{"norm": "rmsnorm", "norm_position": "pre", "hidden_act": "silu", "fused_qkv": true, "num_experts": 16, "subsampling": 1, "positions": "learned", "residual_init": "scaled_by_depth", "warmup_steps": 300}
Rows from block 5 of a small sound classifier, named by matrix and row number. Rows with one number within an expert belong to one neuron, the router's apart. Each number is 500 + 50 x the weight over its row's rms, rounded and kept within 0 to 999. All counts start at 0. Numbers have three digits each.
After each expert's rows are labels from the 100 clips, of 14976, where the router gives the expert most weight on average: "top examples" is what is common among them. Only what is clearly more common there than usual is listed. The data: simulated modem signals in the audio band.
# router: router (model.blocks.5.mlp.router.weight, 16x128, trained with AdamW), inputs 0-127
# up: expert up (model.blocks.5.mlp.up, 16x128x128), inputs 0-127
# down: expert down (model.blocks.5.mlp.down, 16x128x128, transposed), outputs 0-127

# expert 9
router.9:522472553434444499575544461516573435523539447569538484448534560458579522556538564490416585492564511456436440573562489593543454537442482507478601432541493450582542456431436483424527537434467442574540453500526471495525491523509556535524556486504577452538580519434575520522533517557507573425525502511416576535525495514546560507520423468537552455520420562555570504509473431561557589477567
up.2:439470484484507483475490543354456518601494474526564495578558400419403462456530392464454524495401476426589476501487491462515458436454567480552485412452570516501525500525545535528422487484528568528575511499544509492482574496481531491539454541347467451520541397432433561460446470476480470475516464485521404589501477519493515528537579530484545543450449571542523513481544504473476521587442
down.2:522569576498456513573441559475426551505457518539574534521444555466496621498512505523527468540497507459542536411522669474530541506492437447367436487517530435488455492586530465474547393606545520456464459470518540494505555558558512513542533520480465396498537551517538412554541552516497477422432424471532479535453499536477537440573487419529523502524561576485555551583464463485495558458531
up.3:530558514487547524557492491487431541488488497530407560518534503490516528480541476497572556447430437442585483540445489443473511565493502647528579535548503554489542549568534504477471589456551627498539554527518484561530535513484502550490548513462433544669508476563479598513398448450485536489396478432570535494496551572450464506543587510526463535487544489479457427492565421558484564535557
down.3:378465542511531509450503501556526615509474513473548553518491428567560438529486487500522470488556452591442485552519473499522472490538531476471490499547431413552385534549559561520477563459603486576424487506519496503484524418488380509477472504572432644444602476550455452386559541449449461432552533475478564492533431502431501514459480461451443491460444516425497494475499539549511485411481
up.4:516391538535613516481555553495563468543463516407523555525547577498454473436518521496498544450538556516571541440476525578568477476514486532411504466469555516502422520503454532474464511467504527542517541503447521506502448542583521507459579458485499434586544579476554356477608547530510406477424508447547468516445504468474427457490416515544510501508459473588408404506419564468546457388479
down.4:552507402442590485546514393509496446436433419578517493499448529518555494492464489527443590491599460447430483560506486518567473468443483493454446488459582514464540461487531493436498564588454446503573536513480457501464533584448595545563517535462535509512564419455516430445404580548407500569511496539490537568462508544553508506570567616563492470527452505475446457565512556574463469482567
up.5:456511465432482372553541554557551522530440503446564553414497573483528506489546507499463452481550479466625498443509477535566497522542500504487593544456501476473544458430447493387448488419421536433474510527440534529562484463451373444478450555476504403481424434481439525440523596468525456477494454468563400527516571531540439470543511556534433459508551438571526478489484575450593486481508
down.5:459454484429518518553497397475489410535511559585460588553470468581436458484463575560467469552512490534589481525503532426503440534567414521452459543553490505551527478591592584476556530507426437485518500517469455516527506495491501424453520545547508600428539500455523544569464442498494548504526490469417538602529520498463573581515507512506519494592456470438444444502413601473410402436536
up.6:500555484491568430461532480589545477532479525419489512515530493511531474552505470478518433484581506549576476428395456526448457509543469526569420542549512492583379622509511503455583535459451570430485534540448493517431434511523582515479461516514493481461406575467531380448485506572427519439501524542632422431462572462414480483490521476566507510560489485479557453519510503509425427541560
down.6:477530403559526521452508488566486491535596493468475441457477454525469531530395498484461461438505443556443585433473510514450496562467517394531446521440448485412556418474493390547552517536626479359475570532503511554499402537517598522585481524419510471450474528522427592576484489418478494559537471528517484459459478519495433454528529480604485445509521410514494444431494505485479523493486
top examples: 800 baud; OFDM

# expert 4
router.4:549481533526467493570489389548416505466512525462467557434455576558411465527456444523515486466514520518483508522465514550411521460571494554529447450507489566478506519630465580555444468520502557429464465476557442482464470560444536518570487582537418517572497444473427538627517548420482573525496605570539450462505472439432514577541415576455531472497479428523473432427433494493460449457465
up.2:483469554463585463416478468583548467503416467447484463468569544585531563457568487472477417493447461507469485514517423466586503484525464471438424497525519469482520494453518539536508481474483453461440595466493501454467518479490518370508479514467487510560502411477390447546473572569561483480429481535540498400536437468555478350448468503553482430579500525614381512501516450420468441473469
down.2:519560575461479521513584529545471549535518535499496577455546490454586496557574491567494499415458546431424458462459619577482447508499561522462535488568477498520433515522404571457425450451461491525526493533534352540513479500454499456501472467520534447542447636511593560486551425461490591459595529533381593494496483595478539554532500533491413508496535480514485531441498464508499480444519
up.3:463525545540543397507561462535420467420457433503615520507529540518536485545470580527396551535462464525443504521523471599531594440524458446526449507472409486639535478438458531552455484569527446494594440458540535451473562490533472453482534516490510506548529454494426464564592560477491497423440510545442617456411516569485544555485476440450573497516540553512438489496485544472493590536519
down.3:447536447496503524537533564468581505449448566535436548512368456468567513536541557481460587512540521453521525574502498459490460527463541596397544492544526465491480607592538572461520469511503522537477617557563485479407433566528496519564513531542444518560506593473528559466555501552554502637476495550465511542468550525544460503532417391522525536485541487458603485451542469486590457495539
up.4:476497560614557432580512494431465397470419494554507470479450380499410594422583485458467522466527531554494492464450574515494443455557468538520524470480547528535517513577565499523537556558499521458498545490414546402526406543497554455538541484519562429463490580560461475572505410509559548506510440476574493500459447533527531392453529499527462501490513562474628517521494442442519567481432
down.4:513430406451496484466421488625514537551614495563573505423454568522495446541489538439457460489469550532530442513498426523612464529467449454453508460443501392471478567471528489449499469488466526556542414443562490552523494510487556525486515602444482444482457509446557574466396592583596407443573536551502519470599453434468457459497475524519457463439516543489441488491477519513464435474489
up.5:428415523574489465514543557477580554437586480508409474485586456490482448493466512510514508549462473532512505449492468500552516428515435470475518457509534546481454619417445488526456443602440559498527500507505444560500475390505452440447552535557461393428563446457531428479591460522521391463513480572439489610492465395465436454482487493563518480480550587465543567502556473452448471522449
down.5:518479553468531546525408461549515389446479470481490472478471552491547533595491430507500468550476497545563463526528584482431508541506491569498530466476468523599479431492458427529448492529449511552472479517473427528463553611446475417409532464495538481540540418519544506426530518474496575602393429517542498541494494540595530518537510575460418534609508446532433539439640476465507409568483
up.6:478526553536505505543475440431500466480515491614561520524450516522455461594542477522478625539586501480443503453503476567478550428447523489509466531439504532586535437512465564456540462530575391433512509515489563490474468513564549494435616528449634475479485563523549537522535367459455560491533518636438517501545451508434508456523465443474530573442522532469549490602498440544462531481557
down.6:427472513508556426478477430540563518552568509494493646459562537492539516464442627462497444524593460415438486618475507549477374504535530507483470398540505401448460509491530554528495482473507499535510563541504448536553498488500468557532518611507466471545559527438450427572477602455517503542429552512518478536502529551608533579482505436467499508492554554498508506445562502423557455569524
top examples: burst; 200 baud; 8-FSK; modulation: 4-FSK

# expert 12
router.12:497535569478467542575530460541599465475545471562561521456538573470598471548508570458430578513550441457460462574549454575551439562431451510491583445563493479591516470443469461449535536447484436591559506454561475477584479485514528541568519501446559452534594528467522447479482563539489529465543523451441550538565483550563570528446455415575550453518497559539577486507463432579565554503562
up.4:419444470515451513486443652446503432512495545528655474431449439585453641542483476508553500464434464434572436497484534488578513583469458455459479491486466493474478509519459471511479574473448472511459523433512509515458446571392527440502467518500564554550444512457499436435492483534486520537388421509530443501577465568489435500498554584474420509534499540472554470519601481512571502513519
down.4:549525526455529524514490480532549469503501472572494544502535460557484465491488575500513457472451477482565471501456496441622440503467445449465490535569511426443467436474486543501537584464470528576619418503543439614518471518493575428416474439510548496464610536496366499458537429551480524404486524489494476472567528544539581491475505545530501387606467585566488472476575503600503446547438
up.5:443560520480449523549528466483521371476429387456473538497492513496493522480452556603450442510540473467487580404520449469546524607461523498505437511522491491481406480407454543528459450465530501413504509528466538494470494453527515526458476542426492377529464484472447479495489493489588410535385523485538470505516478451485481470457499461620615482474540480388482465548472494396626464561513
down.5:567406513591616424462495552509518515434522555509448511515530573459489495496497497550549491518549611376477452523624462508491565462425530488650575457556495507573451515460587502420560505544537494536499564583447434480505463513539446505442594485424496520525572498527561421554492522548500533538593537499543472518411452528473437508447548460453475501542526487475496533467475519527548514437457
up.6:486581545555541499383472510423497445529558589535483459500476571442557454496441471575412451455504465480465523557468526554507501475447564421555462532469501525526473534517431439528432541456550547432414461454498503503433527434484461568484421510504461459406582454479416475475461519484589453509461543486446478545495389544455462492566524525413483479570521502599462540488495490469422512653437
down.6:619575547477501472567454520502459374560447395485539534533504504406509475575534533488439475450436498523455494430512549503510395465505544460481485433578373523560513452486565525527540448484445450494548424511532500451472480480547490467575506511461508490572515570510552445489515448652504614594487541549456518564455505530573545505446467460430513511518460548572503466564485585466458456495506
up.7:523543536534453508436369544560545529495483486508523543491456511454516482490512503490650471461461532511508502480391542492453530548552494558477472462377425440476448450474562473462443428506546540475560479517582478402484563537488503509493517507491584477510497508421479526518482444522526489519531378525566523498582486517527496609489477488529538491562513411569414308530479524461479412511434
down.7:452520423472501552540544516529561512437525483450503412397543506475492619491432472537512471538456545468542496542486466471514508482420507420539477546534501521631488514428514507566587558503611384473535549474434431518529526558367602523475440570584536447465544452501547494520548511418435520536497513553501486550477563346501546438505528524517491498504446472502546513563485516582469539467496
up.8:526584427502568492532518511434489577492544553417583522527465439511484467448519469450502499559522473470517453492489488450505413437479506528505574545558493436465460404433520408551429485546517525460490563535523461607498420611529490498459523465478468520411443523490454493502417561539459452568502412478537462442564457478504490451568568520525521477657571473438524402497576542503570559513584
down.8:449486477505480439533429503481596521497453501465504532442489490525414509489493575527532587473459502510556511505418494413597525463431560505475453604484464567520492466471581526548547535394447577520464524500481464545513469531421569498428603585535599453593559462546537559544499460548485581502557605477459521568523600543466515522546545563427526561486544538526468543460579459550523433482440
top examples: strong noise; AM speech

# expert 8
router.8:533492559470433515565526456515592447515576449558557474436544561462579553552537560487425582490573482459434440558566489604547452561439473498465593434521469461570540440423449465447548533450471423588540459484551490511506501529523554538550557493472566475554570532454560518519504519567497563419517503518434568547526517510569553502513459456549557480536445563539591485525484428560574591503540
up.0:527552504576492496509567518494471412564480494592476363529523431490458411488517491424521544499503443576516478431565510603445436522578475474464546553471563484467536568449525624496435528523500491500572550452546497443487495474492518506526576526461467488594360478533496542526483548595456589543483487529450471553488454503489601498451556530504432498489530471443433535415410480468515424545434
down.0:566539559469562469502530495459534473493557514476392440474453481429538416540421474501466481411559538467558394500452456512503602486489448547539371449399550511502531536482478462588522477526493485551542509543581492498432304491432468521544552564582553465387543534617513466452514455466499507564507521506522538495481408449506494491583533449525539497538494531486489518492479477490439516471514
up.1:394504457539611474491508514531515537416506598535492443567474479567578517481483546467494496588514553451543458521487462538494519376542518575446467530486406513462559518484476524496514541489428474421554561401502468435482525550515433396513598515561480511406484526566504533530528540487455449448422501415504442485451495503534526476452504507498531504571451582583455390627508456435532542509549
down.1:601427512439459530472551450423471581512605537485508534468501468648510514457549470517430550484428596526513428543593506563389427451500520486539468519469498397560516499522578522455519519491547492616517484457518572478538550623512576497535536523518484603421498512495508483488531429502520587551453458479551455567517534516447444536469531433537502468485531533485513489468465484487486390570449
up.2:619523550596515496481542485486493572539581535480514454430541453513557577525532462502522481494447556503492451533525427595462574486505534513459441544396550516551582538489585395571476566495395507512510424493494497503480491464430522504529466454589467507454430394490464499407507414520457529436438612488497498548497518463570437577382486500460493474480487413536553474491496555575454473457491
down.2:481540442510641409493468574513445505521470576507453501493453538499484562601400554485512595500514448527584545434422452541506455475501501484518552546412524499490492418620445512500549472501532481474569518421525549563469451527501566551531509459530566533517518431502510562495551534494458379394480475539488412403512453475443524510535488498511511411450425390481564482500415565481497507517524
up.3:526364602574451514639490511577481567552501492445468481569490451498450477484518451508554484540531479432485472404487523507437493498494505570542541511512514480490538517573509541450512447502414446490527427551530506480434437469447454420517483478490453519451445536521500434518538460484547429457490673420485510506470556437526519475541463455539509574461561370564509425388538540470433505540512
down.3:538522472402573552598468517545482585514530498456581514553446414488496525409507562522491543492484497481545532482491491629502523502497477500540488502481439585512484474509453497425499499584482474483497591524441500446480518516597526558498441483521491561415452504506490437397419505497547460412514486549592451505497510457541449474517544454588602531546406622486439468492588386606515510485526
up.4:505474482408594478532500379504503461576505508549450569521524516546507500494451547504415485471467486444486440492401465479502552489536463489513608424493517510526468588578518477515489513621546477491458447417502514563507544521468440488527523469429519405502529502427433506477502539553450419548490556514539479476448568458586477371438418499560529391475434511435528490540491559536432400598531
down.4:559528516512480570503484440506440483404504546514541476475527540501503492527503562469522494513532391479486502557561472493483436490522473536494393553555526569492545387391486483445447561523539528457553422503582503425465414518548504484575424602553480579570472545451510595509522548455553493496457499504464531428569479642479474504526488487497478531518546376595527419475483528611477412500527
top examples: strong noise

# expert 10
router.10:526490545459433498569560456490574439509559444572519480423554560454581532540554569483428580493574491441433464555554469580568475553429462499452592439535493446585548435452459460443552522443476435581550450486526508537531487529536554517529553476484597458542579532443570514514517515573493570421497484507419545530508500536545553491522434447548530463515418551555567506495467427567576575483543
up.2:521428464493560454533586557465516593543491445473456359456522422431422535410472489452601517490471558451542558522495487479508496437527550495497482559476526522424434575388490547557598547567401527539489552563546510477490479546479565561507556445489428491512504453493530489434493550551464482487522549483615469536528515531459395496569577504546491500611572499462509501467486424456542559480479
down.2:503550479551518541521492551478538465471445481514446546548401451446528524530503524481457500549567494485566533467476420477587465577463494494544520493511533629538450527522529578506489488471442612529482495541485423533527475528489506534410571525442420506399451489500470586452404587504469606404428486519448497525460499497488443594537458513441604493496606454493472472541464475539569383403517
up.3:502415502482485479474538429483463471489548482470523468515479507518399456555496605482497415578459530460644443458452424438625507450447454494480555447485532453399531511534525502464433412545493515562443566536459490480468503417450498500518514404490434481457416531461420509480478494495492544472586525490515546535595475540556519505510443544482358556481552482457480461497553564547394467465424
down.3:423417510520583443568415414457493461459456531460484511541461505414444507522554513539467558407412517449494477539484472506512490495508619490561593483519576540569569585442518525529522515484459563466525516493464508499458546514558509507381545572598459470515494543551477512524584518465492634501501502526438496466549482526445505499526606455572558472623542430478548509488390449461464464463498
up.4:510476535426542491560501558623416631436435451497538513602506406430534544454434439384578445500488404481542570508516504532489469430497580507457490430451552539529511536505471483476545513544566514484534468479579506551489457478456447422512479473508575532467514506440523511572454517413521443491498424381457438489439548463488479520555551581493510504482538578449406518533457569493492471444492
down.4:461502495581539552445485646484555431472477559505569464529530536502437486473485514567449585583543584469458478529485465426525463513513494484455496537411532483583466510445468455525445490515506512460531600445456503516514545560497417536468501529456472439502545453469497492460485484407426564511481557603453495527519398545410578530547542533579532541535549414419604560459451459514424424421525
up.5:502494475489517471523509399465462520426518466507513566499477433534509444527451450525468572513434456490507499395507489479518492585462531442471462565474593432536505530427439509576467597556504532440554444571490581542512432565441578485550562486521493482518475550504442513543467596510467465584622462506516580564541480424434509537451447432591486526446580437578474532481395578407471483530487
down.5:661478453555505532556462539488589528579490434462545480453472513536479462425536457496535481452395484372453531538523428557437531490576427447482455570549488400485472495489539435553496426532511392642468437537542425463513506432457510525422476453537538554480482517422472506530484523468516522484430476582426409477447486467489565453480440537524443534504457537570492458523530481535513517490467
up.6:486464483465533510436500468497481476509485482428504471433595425574470596445459488547601492550556520549478561436473484446482434432498456452472535561456538502349558481494508535490442572511473501506507531486442448606513514494543483453537506528536548483490564485511499604483603435531443509485333501509546449483460491612452488453528535518584477496457495436587574559523451466461568489404453
down.6:482442525527517526497529392433472543532454465511429482547466420561496476469534576564599487508547486549480503509491601420528586585424506457529530527424502497453570546517526452475488502533468475378415549520456431469494403417563494507542533485481483510389458513481495585502473542480429558465478473501462429461591505428477510471458492457537527607544437427493436410531502380466482578484507
top examples: fading; carrier: 1.5 to 2.5 kHz; 100 baud

# expert 13
router.13:531474546454439504567545477514581443497553445570547464449540568434550540536561573482420592481559493450425450574552486579557458559429469519458590424515474463573570436431448465437548536472476435583546434467530482542531486526526573505542559501486573461525571540460565547511492508539518557433508497508435560554492495511556579496519426442529543458528429551540575502499479422566569583478551
up.0:442535468427458551442454470534475538447573446444519512548573459467569525403516515469508493547433503503513491571427521516518516568571521506441462527538485385476494549501516400458515470501456533460553511426449490542504516529483447497500417547455525573496472492542522482469498506397376418490463379508558467509519570502475571476500526438474366353545468566446546462545504509406517526583451
down.0:524451563572560469534507519443434510485534441467462419503489412535489518567495531494473459561534573517551513552507505570510548638534407472490558515523507477523508570565402478490570574585508494451478493575504438538435505414485513495385427513601534495522519469542551472538462465462479509433603493493459508579572572549556430644505575524496499547425501486497484511481475456516449510583577
up.1:496445459459541580551478517486501563459450507504429503475385506482517506474421484515492440520550482525534468504453538443561427514470501484470478567498541510436419565613538528528548439430526558418397510429520423446504445493583457513539485574485514479523412452523540391420544510499499483576498441448545415456479560427580435442416500508538458491566490466469591534535469578456482415408456
down.1:463463612474456489500510346548462461558542574433502525592509509546515542479503454456520442475440483524452600433614455552473513423553624524540473504483405522534468477526479552511528491530438513503498442483605520541579500566617609526477474512551534541480570503501480432489521522511533477406448593497614486440446488482492428565497541510507505505487544454480467466489497487460449535591515
up.2:442462510479536464516613547443420579613435488448460546520458528501474626463513459412594516489502493531470536540435505518469519425466490507569505459542489513483461494514547545557582525553558435433461559535485423599505574483525514540608460480459442477428496509461497496555521550424573486540516519503434446440548414399432473503498593509539644452529488517462538499457501489423519461484487
down.2:491467384505483514389490443465470416511498528509370419485452484545526486565521513502441461430536541488552571503515516466441546555478535534511542497442499492502533533544436528506497491498404500473513485487483554425469462451519481615449488448592437396489499598539426571501507488468441587430443536503495576453448607549498447585527449525450560546529563475490506631513535515446495441477409
up.3:471446433428611447533486513550486626512399554510505510492514391430500492448441486496544536489480529460549531494464481491526468529505469516512395518502572412497491517460492497525601507431491583535473502482516482486423475500549420507539519510527458567567428488475412444460471409427437488589529520598481531433545479414527415467439463511512510604453487434574359501448425488477511477496500
down.3:424536539454518587417445466528544503544537477486456501509456573419461499550511528535486528378570430521566479486477571551446510560464444546477511481450399584348454563512477513512528428503536527527411521575479538460598403504550489529503486553474411467420546520418529584397432515524470545485431452541483518526542522506513533502495439468503537405578523526510454542490476495493479498476608
up.4:508496528438522576512500469579483485567472586525469462516464468436468490419537537461539437599553419527535456495483489453499582444468562611545458567490435459525518457442501523565419556460457501458498437497465552474462511471518450467437560458482388476489455446475470468523515500471586535518480559393531360373501551547479506500481503504496448496519479511531440362565445621520558509534536
down.4:465514476534613545513428482475557492556455527478570499414404508563444546489547523504538532450496467504521426587478543418452437468557421487478529404518484466420614494524408532561593537505407446488479577519456493498455500534467572479538502428421538554549517487483526552634547561491526500523447361495558552599553525535474492519470484449490522461538521497584531445491507589507515517480497
top examples: 200 baud; 400 baud; 64-QAM

# expert 11
router.11:541475551442424487578450446488574449523544452544590495431534553452559512552517507494413570460570501453427459560581485596575497515428477472430579468469527438522585493431432457457515512440527419573523458505504474503526480568512552503492575453441586499519608529442564509508490520558514549419513483530417580545486491517546540516540455452553598477483441559544573472516490451574536561472566
up.2:496518537546523546434561565560501507600510506463537482447451510506479450481532572492546537410449538484468533446562486600533557496533508444509504584528525403561485502569466574448499489489507498442600486434473500493493468480443521402447534509511464498486552572451386418493486530552563521550359555570510605563438423394499510487489509486513512548458448640452415491439499519543507472546480
down.2:398472475428442478516500460502454552468541442482606495618449437552539501526400497480439486563548546541471579466552534482534510515563493541549471515503400484486506513495502580372581599549523457522523585556482542444573583501488491429437518452395455510468430488520497536513448550505478435426446600514528473531477537501463507582519527469547528487581504485422470484450613442577515521510513
up.3:519488544463530438539396571466472536495526449538518506543533572438397474513531469620502534467477561477513482441510508455557520430565426455474475588508414542464533557491484441567472550565535513589470603583489459566494499518526505588475533412428576448518552462430553447573478561501439462522432505390551441576567429497483482521497518475558574465526459493539561458471586436489467500561502
down.3:492466471449483598561534463584534534536494409429437477577447482544437534479538440548475343489395484507561455569501527500456522503513493410601496522469492514540464582519563637527440527477529550542492490497522480568539446476461537508579518504491556381523426509478485502453469500520477500497500466552608554451555527500461413550415500554413504532579519443542456497500482525497465457476605
up.4:485465456505514529504430540511471525546447561576458594499537477395448445481450510540566519393494451443528476476528532454522517495529528385527444553505445548466504521546490454410441457533427352578523484456540423518496463539462383485501515434485562467522550450448564412506544482440499517456533478448476516442440477427512466508517479478535529456607520482440375404444477518564529413532529
down.4:420477526444417549513510394505551514540533494507485429639498533473493593573459461516446522401490474464497391451567509481570492551543606421547422455490515467473439508502515520443427505557498517490494488536497477504496589422454506551487468526400507505470510468597470496459586529482482472507531455584490449464526413557455513544465516543416520536526484391486573561609535532513472607471526
up.5:507468486497493557438557515498513458366493506475433430451536495537555494490449483541395510519451443495547515499590542472534539569535518453523561441558565485515442461606596541521428571455521545533513539452571528491503529473438524502516471446498538544538523467590547589434474493478462494506539398388557382506562504543524442486568498480466519614454543536546464604552454546487487562447409
down.5:586487524475513498490507558516456465499424442543458461422471458486451483434496451432473381474487406492505502503592538531541493458549482545483431524471600502501557535529480517472535419556515548452467574432445518497520538507559527473459446509499528464442550474484418548536493429493568472497508428497446522577415424492357448390411508462555397470446531425465446536543445535378543519520558
up.6:554450499503470426453549608472553494542516509457471442508549472541486556465420473422534503494480462456487467505454565506422501537543531489451505488500524486570534489538451571595581493492557519599562501334447489443418475545454477442449475429436566463468595478485519482523567615396478471496495556525512546402475468499479466481456548517491571507427414475493462577486496482511373548440461
down.6:415519516588484463556419492522492571460602565476529513583538477513478476492495439515486446468531563494479606518593516429424470592494504487427536399473478486593534505493508554410391468445535545522574532497539519570538525481464442492505491534515561498578559455528512489462457547474435421369544468546530471558427501498465503559494510487485410495547512465521521511387428530586619495481494
top examples: 50 baud

# expert 0
router.0:550536451563438509534484515430480474521447414403461450568512485398444567591537431469490431430444477437436420528467494536509470448499564557556469541423538516464483526467517432556490453444500553524485490506446502422509469517581609527504585459473473456468486590452574566490464455529471569445481427481516558415420549539488493543528459509463451586421443452445571593443490443532497510437533
up.2:522419542513509466468466374510405414500421484486498562418459523494370517476456500502555516524501423566445508531479493508506577541518438505589430527536474526382451503537505492469452476538607508493458514569535469530493549500436538523499454465449394435484560437571516562544472440505547583551503597578503493474496449439450535486475482564415522493534449540612540412467413555470485515483507
down.2:471497586501552533487533513487525550449655442484399443478529589483553483488541551518471546612497456478466603471522357507561492534550516487491498549460420482422526549421529452408515491436425526515495470506483521536461474558522428474469450543517599498481440486507438439459540522573500486426492443568429492469604520476559487516426496520490503463567531483371509584508482551542475437536481
up.3:490549432505591512490465559463482615538477384473505480466532447569570549471446541484432547481466449477561505620526459543505477368544515413468443437464470460538448473581486547488484566552521562410526513469558550419466526565443512477485610418406436456601499469499498491506508504464507519496457532581472602515461523495444440513494533508517516522568487513387549489455554517559481450454476
down.3:464483472488456483514495551483427502476479513434524515492515527432553501532496584527521483558452566500501614591500522501460423432559530449484507552482540518440431419529556524559559559414451487541436595522569583582463490523493507515445406582506530505485440526513478477439549479520494479516396465425543480359523579564477603578458549424540464597531512437525496582477494391490489489489458
up.4:393486558414491436535502464475488462432568479625442456520468499536501449429561514494495471455618598554554506505408478588525464576500454516528501434519516463585483475492486554477518471594517445474401557458450550480446436473492486476443569513484510423589421471522494479440516454530495486506562524588416577564482487493401478464388467452550442463517484455522508438530568505557526479482560
down.4:561544597547516527472475499494461491521526492426545415521506565460494423540461491485477586482445513570528518521574477490529522548503473413457509638461496610550516456454619471532494561481389514371528504529499520600512507542569556443348542544515553534501527500516393483469469590487520482517437524489536412557469451451508494536447499485449554500530526419472531460410478488491544505564534
up.5:480510524486459465527564440587495511544584553461503582444536500442592494484539426510467522457552493579589509508554576554514530445461581472461565434505572497499511487596473549462374440543469526461421463398414361584543529548508549518483545541428431530466540519446424471463439470511477487483551435478489500576506434432522457561496495532455493545450455597547562456547508539519511490462539
down.5:476449512381430540563406538488460515560558454495538536509443530406457485417443503523551554445520427495471462525454522508517618462517454518425555521584395426516477505484499419526466421463616406564453407547454477572560496450470502481435439475533581515558521505535560509537519468538499467478424491487451498524533527609482497459543476442535461538541472568491538422418538554443561481522479
up.6:464458524468561579488546507492533440560482429474431489558483510506471499451527605582575380460494463494477517477485417483445498480457587464480454426468432557497436527546552555571538553479511516446486498421530451494449504588504411520498475487406570514472478491558438526555450544579566492554430522521542453396536589463468536414486495431556530492527490472587516503518420478460504593637469
down.6:509472448503507517537492479472494431413467470590511473570459497533521420508500450472520625567460430533532464475523512428486613517526536456545501536543339467483469462475496523520526475411567465495504521466524465518568459356595489505565515461461510468525456489532499475515471447494432556458508522566498396372574374527462471492529469492466609497505504552548487493472617438522448490480542
top examples: burst; 400 baud